Weights of a small segmentation model.
Model: 1.93M parameters, 64-pixel images, norm batchnorm, activation silu, widths [64, 128, 192].
Training: adamw at rate 0.0024, 11600 steps, batches of 512, held-out accuracy 99%.
Data: trained on flat shapes of many kinds, plain or patterned, on busy backdrops, 195000 training examples, 30.5 epochs.
Rows from block 6 of a small segmentation model, named by matrix and row number. Each number is 128 + 32 x the weight over its row's rms, rounded and kept within 0 to 255. All counts start at 0.
After each channel's rows are labels from the 100 images, of 14848, where the channel reaches its highest value: "top examples" is what is common among them; "lies over" is the class under the peak. Only what is clearly more common there than usual is listed. The data: flat shapes of many kinds, plain or patterned, on busy backdrops.
# convs1: first pointwise conv (model.decb.0.0.convs.1.weight, 128x256x1x1), inputs 172-255

convs1.8 [103 143 133  99  87 135 125 136 118 135  75 193  81 157 121 128 117 136 122 151  95 117 135 132 118 133 155 111 141 126 137 195 112 107  96 211 135 142 133 123 145 129 159 165 138 160 159 121 152 100  81  41 140 119 135 196 129 148 137 126 148  69 108  77 173 155 155 110 163 161 129 115 143  94 172 149 124  95 142 123  94 138 176 124]
top examples: cross; count: five; tee
lies over: cross

convs1.68 [ 92 160 157 168 121  82 131 180 115 106  92 115 123 129 165 153  79 130 126 176 166 126 125  71 114 110 136 119 127 138 122  97 128 103 107  90 120 146 120  95 137 128 109 128 154 100 139 131 164 154 150 138  92 143 190 128  99 145 151 118 123 118 166 110 157 133  69 158 134 129 128 248  58  46 150 124 118 120 110 114 172 100 161 118]
top examples: ellipse; largest shape: ellipse; count: one
lies over: ellipse

convs1.67 [158   0  81 143 109 102   6 145 167  77 170 100 125 119 112  73 178 142 112 129  99 252 202 127 177 141 127 131 133  61 115 198 123 160 107 139 105 105 149 129 116 136 127 128 123  96  84 138  72 114 120 119 112 162 119 129   6  94 131 132 114 150 134 140 131  36  91  99 167 131 102 142  73 178 124 140 128 124  68 123 134  93 145  61]
top examples: semicircle; ellipse
lies over: semicircle; ellipse

convs1.45 [139 113 178 131 156 155 153 131  92  68  77 117 130 160 133 108 117 126  28 160 108 104 123  83 137  96 125 139 227 160 139 121 134 144 130 104 110 126 107 163 129 165  90  97 133 143 132 113 200 122 154 123  57 158 113 155 119 111 200 154  80  90 106 112 165 143 114 138 154 150 178 104 136  75 116 136  81  52 119  93 136 153 119  67]
top examples: drop; ellipse
lies over: drop; ellipse

convs1.119 [113 159 137 130 144 148 185  97  65 174 105 130 142 126 118  86  95 134 124 135 113  51  79 142 102  97 132 110 115 146 104 109 109 134 107 159 137 148 125 214 114 139  96 109 135 150  69 123  92 182 122 106 170 135 108 124 198 103 124 147  99 131 166 130 133 199  91 135 141 128 143 100  72 200 139 147 133 175 188  86 132 116 100 166]
top examples: square; count: five; frame
lies over: square

convs1.49 [ 66  90  86 119 146  88  97 164 106 122 120 105 113 134 106 143  71 155 154 163 129 241 152 103 161 139 136 158  96 118 114 141 102 101 167 141 137 122 144  93 122 147 150 156 100 120 154 104  52 120 124 122 154  63 143 107 120 115 142 101 127 207  61 137 115  22 154 168 122  99 121 109 139 169 125 167  78 158 139 139 104 122 142  80]
top examples: drop; count: five
lies over: drop

convs1.41 [129  94 126  93 107 123 122 134 156 126 143 166 123 134 120 142  73 127 138 107  69 130 128 137 174 119 106  97 103 129  78  84 128  87 126 171 117 138 150 143  96 141 136 136  86 124  97  91 107 156 157 122 121 106 119 113 109  70 157 188 121  99 110 136  93 136 146 136 147 154 114 121 147 120 160 146 170 150 126 146 146 105 149  81]
top examples: tee; largest shape: tee; cross; largest shape: cross
lies over: tee; cross

convs1.103 [133 133 159 134 133 146 144 100 135 157 119  84 167 141 100 123 114 198 113 132  93 152 141 125 114 119 209 133 122  97 146 158 112 166  21 139  77  65 164 120 196 115  82  90 181 143  93 106 133 165 134 112 151  99  76 123 137  69 159 152 153 144  96 101  89  78 122 118  90 158 144  97  84 174 120 159 109 120 165 117 113 165 142 123]
top examples: star; count: five; flower
lies over: star; flower

convs1.79 [ 86  46 216 118 176 119 185 141 157 170 176 143 169 131 117 166 193  96 131 167  93  70 166 175  89  56 112 138 152  87 136 143 210  81 139 179 144 153 120 168 111 156 161 104  65  46 149 164 132 143 100 128  84  96 206 159  99 140 107 181 138 112  96 124 119 148 114 136  94 110  99 120  81 117 232 105 149  96 135 131 144  81 171 152]
top examples: semicircle; crescent
lies over: semicircle

convs1.94 [131 123 179 124 117 124 161 123 142 103 115 137 110 119  97 115 153 116 137 160 155 142 153 142 136  83 139 144 105 103 100 168 154 106 146 121 104  94 104 183 112 140 146  98  92 131 144  62 128 149 128 108  90 114 171 117 116 148 127 143 137 124 125 123 128 120  87 162 132 112 141 144 121 116 140 148 173 198 157 127 104 118 173 120]
top examples: pentagon; largest shape: pentagon
lies over: pentagon

convs1.43 [103  95 109  81 115 128 102  50  63 141 124  87 111 127 112  99 114 191 151 216 130 110 153 129  75 167  97 137 104  80 135  84  50 118 113 105  85 154  81 108 118  76 137  89 161 109 164 105 111  78  79 109 120 125 114 109 111 156 115  64 143 134 122  67 113 127 105 157 117 155 179 141 103 143 128  80  90 166 107  37 135 123 145 142]
top examples: count: five; ellipse; semicircle; crescent
lies over: ellipse

convs1.25 [169 105 136 120 115 155 124  94 141 123 141  96 123 120 129 143 114 162  96 119 154 181 163 144 121 123 168 126 205 115 168 112 154 105 146 151  99 107 148  66 172 158 106  97 132 198 145 133 133 102 134 105 129  52  92 118 108 106 146  91 129 146  42 125  87  85 150 136 113 105 140  93 174 107 125 157  87  70 116 131 102 201 160 149]
top examples: flower; count: five
lies over: flower

convs1.78 [175 139  59 144 159 125 172 172 117  95 132  64 141 134 132  82  97 119 140 114 179 113  76 119 143  48 148 144 201 180 165 147 104 106 133 164 131  76  94 130 163 173 121  92  98 141 132 143 171  99  52 184 110  43 146 173 142 122 106 128 130 146 133 151 126 127 143 143 106 105 109 155 143 108 117  92 125 178 161  70 111 232 110 106]
top examples: gear; largest shape: gear
lies over: gear

convs1.53 [149 118 133 116  86 162 123  76 121 166 164 137 127 183 112 103 151 123 135 112 104  98 164 133 150 127 141  91 105 133 165 113 128 110  43 134  95  59 159 132 123  96 161  85 156  77 134 107 111 137 111 132 166 126  67 104 136  78 111 169 128 110 151  99  78 127 140 129  93 136 129 173 155 117 124 123 126 172 118 141 123 191 128 158]
top examples: tee; cross; star
lies over: cross

convs1.56 [139 105  95 136 147 106 143 126  95 145 129 136 128 144 115  66 169 130 144 117 109  71 155  71 111 143 126 121 150 116 188 189 144 151 135 108 104 185  96 101 113 113 100 129 124 157  84 160 140 119  98 139 172  99 139 119 134 160  89  95 167 143 196  90 146 110 147  99 150 185 144 137  76 144 135 166  42 121 118  95 118 141 106 219]
top examples: arrow
lies over: arrow

convs1.21 [117 104 151  99 137  97 174 114 112 134 131 139 171  67 174  91 119 153  98 200 162 120 133  85 139  93 124 136 175 129 117  74 131 134  89 129  59 134  69 140 116 206  98 113 131 122 161 103 112  67  19  61  54 118 194 130 107 128 183  90 190 176 156 175 117 132 124 143 126 122 167 125 103 149 145 179 116  98 174 152 230 182 155 107]
top examples: count: one; semicircle; largest shape: semicircle
lies over: semicircle

convs1.91 [106  78 138 117 175 251 135 146 179 198 171 116 169 141 154 126 119 112  59 150 132 105 161  65 104  62 105 130 197 117 158  80 160  56 140 147 127 130 146 104 109  82 120 100 115 189 135 125 144 118 135 100 187 140 128  56 118 116 148 104 227 105  94 114 116 162  94 158 191 125 140 110 155 122 161 183 130  62 121 196 206 165 165 139]
top examples: cross
lies over: cross

convs1.116 [132  46 100 115 179  94  57 131 144 109 142  78 113 123  93 126  97 117  85 125 102 176 156 104 216 116  81 140 127  61 111 211 110 148 147 162 136  99 120 105 115 159 119 110 104  96 169  98  80 137 114 129 123 114 136 128  58 120 167  72 123 154 132 214  72  74 144 150 154  90 119 144 121 109 138 131 123 121  78 124 155 130 146  72]
top examples: ellipse; largest shape: ellipse
lies over: ellipse

convs1.57 [126 122 145 124 115 115 114  99 110 137 133 154 106  98 135 128 139 136 114 134  75 121 131 160 124 166 133  91  91 131 118 113  96 136 167 148 141 152 107 141 146  59 141 143 122  90  79 144 111 119 101 112 175 134  96 117 124 155 111 166 113 125 110 108 156 132 105 110 170 150 122 126 119 149 110 110 103 171 107 146 175  93 107 151]
top examples: count: one; largest shape: hexagon
lies over: hexagon; flower

convs1.64 [ 88 135 103 128 121 134 128 124 152 159 119 123 122 143 142 129 124 143  87 158 147 156 162  88 152 165 146 149 135 120 132 114 160 138 124 172 142 100 167  67  96 165 109 163 149 148 171 120  94  82 120  63 132  93 117  77 170 161 148 141 158 123  93 118  79  87 138  99 113 139 114 111  85  88 209 138 150  83 139 157 163 126 130 128]
top examples: bar; largest shape: bar
lies over: bar

convs1.106 [101 127 148 153 112 130 135  52  89  93 104 104 155 160 110 149 134 113 109 148 141  92 145 150 159 132 142 135  68  92  83 108 107  62 153 131 115 100 142 175 197 129 110 136 170 180  87  82 110 134 102  75 102 211 111 131 121  71 115 190 135 141 111 124  96 124  99 111  83 136 140 122 114 135 111 113 143 173 127  91 131  65 192 107]
top examples: semicircle; count: five; drop
lies over: semicircle; drop

convs1.7 [138 181 143 152 110  88 194 118 105 130 128 118 138 101  96 139  83  85 167 127 127  56 132 139 120 102 119 106 162 148 136 165 157 169  98 155 125 193  92 175  95 135  92 118 150 126 198  66 113 158 129  83 156 127  84 111 170 136 155  95 121 154 170 110 117 190 199 123 161 108 138  38 139 207  97 146 135 140 198 124  98 166  94 124]
top examples: square; count: five; pentagon; frame
lies over: square; pentagon

convs1.16 [120  71 113 152 134 112 154 133 111 148 129 166 139 140 152  83 109 119 191 155 128 162 132 109  91 120  18  86 145 137 129 111  78 132 117  92 116 122  63 109  74 140 139  94 146  76 145 160 103 114 189 157 119   0 149 101  96 155 134  55 173 162 102 153 127  88 225 166 117 122 134 183  89  82 105 146 133 122 150  80 148 161 119 201]
top examples: drop; ring
lies over: drop

convs1.118 [134 138  97 113 101 132 162 138 148 130 100 126 121 131 164  77 100 114  86  93 161 128 149 145 129 134  82 146 123 110 150  93 174 156 129 109 110  94 112 134 109  88 153 147 102 130 125 150 135 136 116 156  91 115 142 122 133 127 101 162 158  89 166  93 177 145 134 112 110 185  77 128 152 167 107 107 152 127 140 149 131 176 124 152]
top examples: arrow; count: five
lies over: arrow

convs1.20 [122 146 121 125  91  97 134 197 119  95 168 140 102 109 118 148  44 116 141 127 141 110 143  96 114  73  69  90 125 134 156 143 167 176 122  72 140 168 123 132 104 159 122  78 177 105 148 128 130 145 109 122  17  81 164 115 134 135 144 128  93 121  84  95  87  81 153 182 111  93 162 107  96  81 138 173  93  95 123  85 210  83 130 207]
top examples: ellipse; semicircle; largest shape: ellipse
lies over: ellipse; semicircle

convs1.87 [141 139  88  94 115 145 151  45 104 118 103 174 105 122 133 181 120 159 126 160 177 118 164  39  76  97 105 146 170 122 141  42 212  84 113  35 148 183 134  74 119 165 150 143 114  95 155 151 117 141  99  92 113 162  79 132 147 131 110 132 193 147  74 117 179 155 106 109 155 146 146 111 136 147 161 117 138 115 109 178 105  90 152 193]
top examples: tee; largest shape: tee
lies over: tee

convs1.69 [123 146 128 135 142  96  29  64 117 148 126 135 114 122 139 100 103 148 110 142 109 106 125  87 101 131 152 100 112 129 133 121  75 200 149 125  71 130 119  30  98 157 168 136 149 102 106  92 161 136 100 138 148 164 117 137 147 181 152  79 171 174 118 148 135 173 132 152 127  95 143 175 112 115  81 181 150 137  27 112 126  90 117 159]
top examples: ellipse; largest shape: ellipse
lies over: ellipse

convs1.63 [118 141 143 134 159 116 124 136 195 129 145 104 139 117  81 115  18 109 125 164 180 100 105 108 192 207 132 119  88  76 125 206 174 136 118 200 172 157 132  78 103 144 158  95 161  99 120 121 126 103 110 115  84 132  88 111 163 160 112  75 136 136 102 129 130 117   0 110 130 110 143 177 123 156 169 142 164 177 118 125 145 168  90 173]
top examples: triangle
lies over: triangle

convs1.108 [134 112 109  56  57 138  97 116 125  86 110 184  86 210 118 140 123 188 120 175 168 127  93  35  90  50 112 129 109 190 183 113  91 134  85 112  83 149 124 129  97 103 136 136 132 105 119 120 146 137  99  93 141 143 112 124 124  92 117 143 165  98 145 131 137 121 107 111  79 218 135 171  78 101 114 132 156 132 130 103 100  84 134 116]
top examples: tee
lies over: tee

convs1.105 [ 69 151 150 136 128 120 105 120 143 157 139  72 112 147  94  90 146  39 137 174 119 175 150 113 141 156 101 115 136 132  80 166 140 129 142 191 155 120  94 125 124 152 121 125 160 134 115 147 107 119 122 119 158 120 126 118 117 182 157  91 158 123 161  99 127 115 140 162 183 171 178 122 157  93 110 158 117  97 129 190 135 162 171 144]
top examples: bar; largest shape: bar
lies over: bar

convs1.37 [138 118 147 138  92 152  84 111 148  67 109 117 183 139 131 106 152 162 116 121 166 185 190  96 117 202 166 125  94 158 128 126 139 155 157 112  88  72 180  85 179  88 157 171 127 152  92 120 115  81 165 114 109 167 124 138  97 156 135 124 190 135  46 133 124  58 161 136 150 137 145 149 148  70 138 127  91  54  88 161  95  86 136 120]
top examples: gear; largest shape: gear; flower
lies over: flower

convs1.48 [109 168 124 104 145 126 149 106 117 128 131 120 153 116 142 112 118  72 149 101 128 102 143 149 136 118 150 105 123 169 124 121  77 114 157 166 123  78 150 119 154 128 131 134 146 142 100  89 102 121 112 106 132 125 171 134 179  97 171 158 163 116 115 131 186 148 113 108 106 144  85 117 102 117 160 104  99 114 128 129 149 127 103 134]
top examples: pentagon; flower; largest shape: pentagon; largest shape: flower
lies over: pentagon; flower

convs1.5 [165  91 125 129 104 151 129 114 146 128 147 209 119 161  61  99 104 101  52 166  78 162 132 128 102  62 141 181 181  99  61 126 134  96 109  96 133 112  75  89 193  93 196  65 121 189  85 110 125 222 131  89 159  96 136 210  98  77 101 127 102 122 109 119 143  93 102 136 142 142 123 134 115 120 144 169 141 139  99 148 107 173 115 127]
top examples: count: five; flower; star; cross
lies over: flower

convs1.50 [ 90 151 127  46  90 125 157 157 149  82 121 161  85 109  89 112 125 164 132 142 167 149  42 149 142 104 144 185 178 141 114 175 110 142  95 143  91 156 113 122 207 162 112  92 127 132 142 135 126 111 103  68  47 103 125 150 131 103 132  98  99 140 149 123 135 142 177 103 155 129 136 113 111 118 138 153  52 143 174 150 163 167 175 135]
top examples: triangle; largest shape: triangle; count: one
lies over: triangle

convs1.28 [129  88 100 139 114 169 128 111 179 125 139 104 137  88 138  89 132 114 159  83 137 131 105 133 130  91 194 149 122  85 116  95  80 154 124 108 182  98 132 121 174  77 111 116 125 111  68 184 163 124 103 161 120 159 110 168  46 119  95 178  68  96 109  85 131  81 127  57  59  64  89 171 161 102 111  82  81  78 115 144 103 185 113 112]
top examples: flower; count: five
lies over: flower

convs1.58 [100  99 118 136 143 106 120 137 107 145 149 139 159 101 141 157  66  98 109 203 112 139 148  65 154  90  64 125 153 122 121 152 136 112 118 110 118 170  88  90  96 142 135 128 144 136 153 124 151 119  87 121  91  95 162  99 140  94 150 147 159 150 117 141 105 127 142 164 125  84 145  99  91 126 181 165 140  53 128 118 205 129 184 106]
top examples: hexagon; largest shape: hexagon; count: two; heart
lies over: hexagon; heart

convs1.62 [123 108 197 109 103 129  94 221 173 135  43  94 101 239 157 109 129  90 108 153  62 113 140  96 122 173 172  72 103  20 130 121 138  69  43 189  47 109 167 111 125  96  79 116 167 126 148 135 111  98 171  76 159 108 164 124 109 121 170 157 141 129  88  68  65 128 120 109  72 210 135 136 102  96 133 136 134 122 116  93 120 186 123 133]
top examples: flower; count: five; black shape
lies over: flower

convs1.82 [ 73 142 140  62 143 110 123 166  92 116  77  58  92 149 183  72 187 147  47 170  99 118 180 158 125  93 144 163 132 100 134  70 117 118 164  87  94 131 184 144  97 155 113 129  64 160 151 139  79  75 109 112  53 153 182 112 127 165  90  86 144 114 139 147 135 168  96 160 169  96 128 133 136 101 150 133 112 111 109 105 111 117 131 150]
top examples: star; largest shape: star
lies over: star

convs1.110 [157 124 152 135  99 134  92  63 148 176 130 134 149 136 133 128 183 198 112 132 104 132 170 127 137 151 178  99 107 132 176 146  84 112 110 139 143  77 126  89 121  84 164 156 161 118  83 124 106 100  84  91 186 119  92 131 112  89  94 101 121 159 156 120 124 123 114 114 149 157 133 150  61 175 120 164 151 177 100 169 129 116  82 126]
top examples: flower; count: five; star
lies over: flower; star

convs1.47 [183 140 154 167  75 132 126 146 170  70  81 100 147 142 155 107 163 167 153 113 168 121 175 140 103 168 179  80 114 119 191 133 100 166 149 145  94  24 183 101 170  87 182 134 138 159 129 134 112  88 113 118  92 151 145 144 114 125 118 131 195  98  60  85 119  63 140 196 105 178 102 132 146 104 128 114  80  75 102 135 119 151  98 133]
top examples: flower; largest shape: flower
lies over: flower

convs1.80 [120 147 122  61 122 103 136 137 105 135 136 155 144  83  79 109  88 130 134 156 115 122 125 108 137  73  86 128 125 111 110 137 114 131  77 127  99 113 116 122  93 151 115  93 167 126 108  89 138 121  64 102 138 106 131 141 136  93 150 137 125 148  82 149 138 127 138 106 141 120 155 133 125 134 160 161 138 135 134 141 134 156 161 132]
top examples: square; largest shape: square
lies over: square

convs1.38 [128 149 104  95 110 141 165 158  86 156 117  94  75 137 129  87 152 151 189 127 146 104  94 111 145 156 137 184 117 184 121 124 179 167 106 152 113 139 134 153 118 142 166 138 149 130 125 130  80 115 117 174 150 137 181 111 120 154 119  79 166 145 140 100 110 144 103 123  98 145 147 153 163 107 133 137 119 135 136 105 151 126 153 114]
top examples: circle; count: one; largest shape: circle
lies over: circle

convs1.52 [159 131 141 105 139 145 178 150 116 149 118 155 135  76 102 145  93 119  83 149 109 123 114 142 149  86 109 170 128 105 108 177 133 131 129 121 137 124  98 156 104 158 117  84 180 122  92  91 140 117  62  87 138 126 175 120 147 145 167 135 130 161 122 157 143 132 113 130 129  61 165 120 127 138 159 154 142 107 163 116 103 158 143 133]
top examples: rhombus; largest shape: rhombus
lies over: rhombus; square

convs1.51 [129 144 111 148 177 116 174 122 141 189 133 130  89 107 172  50 136 108  90 141 134 119 138 133  83 116 168  83 137 160 124  75  85 135  98 163 128 105 131 142 138 116 132 147 113 158 117 119 129 125 104 119 138  65 113 123 178 135  87 132 123  85 148  79 115 143  92 155 120 107  67  75 118 137 153  80  76 161 162 122 147 147 139 154]
top examples: star; largest shape: star
lies over: star

convs1.0 [137 100 132  63 106 124 118 169 148 101 124 134 121 136 169  98 135 110 152 106 135 139  96 128 111 129 143 125 121 135 160 137 146 148 152 114 115 105 141 115 122  95 124 114 136  91 138 117 110 121 123 114 103 146 171 138 100 130  95 161  96 110 144  98  91 121 128 153  78 100 100 119 113 115 132  96  76 120 102 104 162 122 133 145]
top examples: tee; largest shape: tee; count: one
lies over: tee

convs1.92 [ 82 114 150 156 126 138 125 111 129 164  80  25  89 179  84  46 179  54 166 130 115 150 133 177  83 144 166 106 143  64  65  78 177 103 102 177 158  86 190 157 165 129  64  99 155 158 142 184  97 142 118 124 124 129 125 162 110 139  80 114 145 105 150  71 105  89 107 137  54 144 166 145 139 111 103 144  70 110 118 119 123 128 158 174]
top examples: gear
lies over: gear

convs1.124 [106 124 126 131 124 113  74 131 113 214 138 106 108  88 110 152 128 108 133 133  96 145 125 132 128 151 105 147  37 111  84 111 109 122  85 126 153 127 182 168 176 158 100 145 180 123 100  92  83 162 123  83 155 206  83 106 127 153  93 120 142 108 133 109 129 139 103 145 151 132 162 141 109 138 172 139 161 208 120 150 137  61 119 135]
top examples: triangle; count: five
lies over: triangle

convs1.59 [144 157 103 127 126 164 196 123 112 132 137 130 160 123 156 113  94 222  81 154 135  64 125 146 167 131  80 100  95 188 146 173  60 119 122 131 121 108  84 195 159 112 140 143 121  97 102  91  99 108 103 104 153 108 124 148 147 116 144 114 160 164 132 172 136 148 153 125 140 115 106 115 107 105 120 151 120 192 159 106 124 132  96 116]
top examples: pentagon; largest shape: pentagon; arrow
lies over: pentagon; arrow

convs1.2 [121 130 120 110 122 118 141 118 119 123 110 148 104 113 115 111 128 165 108 129 104 120 125 122 125 143 121 152 122 118 103 131 165 122  87 133 145 138 124 138 116 153 101 139 125 157 140 101 126 128 124 101 149 130 125 137 112 145 162 137 121 135  95 123 139 132 123 107 111 123 108  98 165 131 116 114  58 136 133 118 148 136 127 126]
top examples: count: one; circle; largest shape: circle; semicircle
lies over: circle; semicircle

convs1.72 [123  91 140 110  97 105 122 139  72 152 104 143 115  85 127 145 114  88 152 166 102 118 139 108 161 117 121 139 119 124  78 170 118 163 128 137 124 144 101 109 151 104 171 140 181 155 113  85 129 103  38  87 144 116 132 138 112 133 174 142 144  62 112 120 152 143  94 178 162 101 125 129 158 137 156 104  74 114 103 143 170 137 174 109]
top examples: arrow; largest shape: arrow
lies over: arrow

convs1.11 [124 155 121 101  85 121 173 144 107 138 115 122 108 119 118 132 134 162 145 126 158 115 140 153 141 134 137  96 182 120 134 166 117 154 153 156 132 113 119 178 104 133 119  88 136 115 179 150 129  95 105  99 127 110 127 104 151 132 137 105  92 134 143 137 122 151 170 122 131 135 132 111 107 164 134 137  89 132 178 176 128 196 143 165]
top examples: pentagon; largest shape: pentagon
lies over: pentagon

convs1.10 [112 107 119 114 106 125 124 157 136 114 157 164  89  96 144 104 158  84 136 128  95 144 130 157 125 124 104 140 145 148 118 153 101 140  99 139  90 133  97 121 113 151  84 102 117  89 155 145 110 103 116 107  95 116 170 134 102  98 125 152  85 123 187  97 115 120 182 131 141 108  95 154 144  96 113 124 129 126 126 149 155 148 129 147]
top examples: tee; largest shape: tee; count: one
lies over: tee

convs1.23 [ 86 172 146 100 119  93 150 104 136 144 114 112 135  84 109 101 145 109 163 115 134  86 106 147  94 180  94 162 100 120 104 147 130 152 147 116 152 157 138 129 143 138 148 138 134 148  91 133 106 129 139 122  99 195 119 151 177 133 126 123 129 128 112 125 120 182 134 157 151  69 109 101  94 108 124 136 186 126 129 112 123  74 106 157]
top examples: rhombus; largest shape: rhombus
lies over: rhombus

convs1.127 [154 110 130 112 103 127 133 165 159 116 129 122  93 132 147 126 135  89  72 149 110 163 112 126 135  78 165 143 175  92 148 128 143 104 122 170  92  41 221 133 164 144  67 135 142 124 169 135 128  59  71 138  57 160 109 152 132  85 152  68 116 139  79 128  48  89 180 103 190 135 157  82 141 136 154 149 145 130 140  96 130  74 116  96]
top examples: count: five; arrow; pentagon
lies over: arrow; pentagon

convs1.65 [180  90  84 103 128 133 127 110 163 189 115 121 104 120 140  72 175 180 138 106 111 144 119 146 148 151 169 140 102 157 121 120 125 138 112 200 150  80 136 157 134 140 165 154 113 126 138 117  72 133 118 100 151 116  87 120  95  80 166 147 130 115 131 136  75  75 118 121 105 152  87 131  98 151 103 106 104 190 148 125 137 109 100  78]
top examples: star; cross; largest shape: cross
lies over: cross; star

convs1.102 [106 167 115 147 146 145 112 129 141 123 148 160  72 116 129 157 136 135 147 109 187 134  81 134 119 108 136 175 143 145 105  91 111  97 102  82 178 135 125 147 121 115  96  95  97 114 100 101 159 130 128 182 114 127 164  72 141  82 165 146  95 106 120 130 137 107 154 113 110 153 118 109 123 162 116  98 155 163 146 132 145 118  98 125]
top examples: cross; largest shape: cross
lies over: cross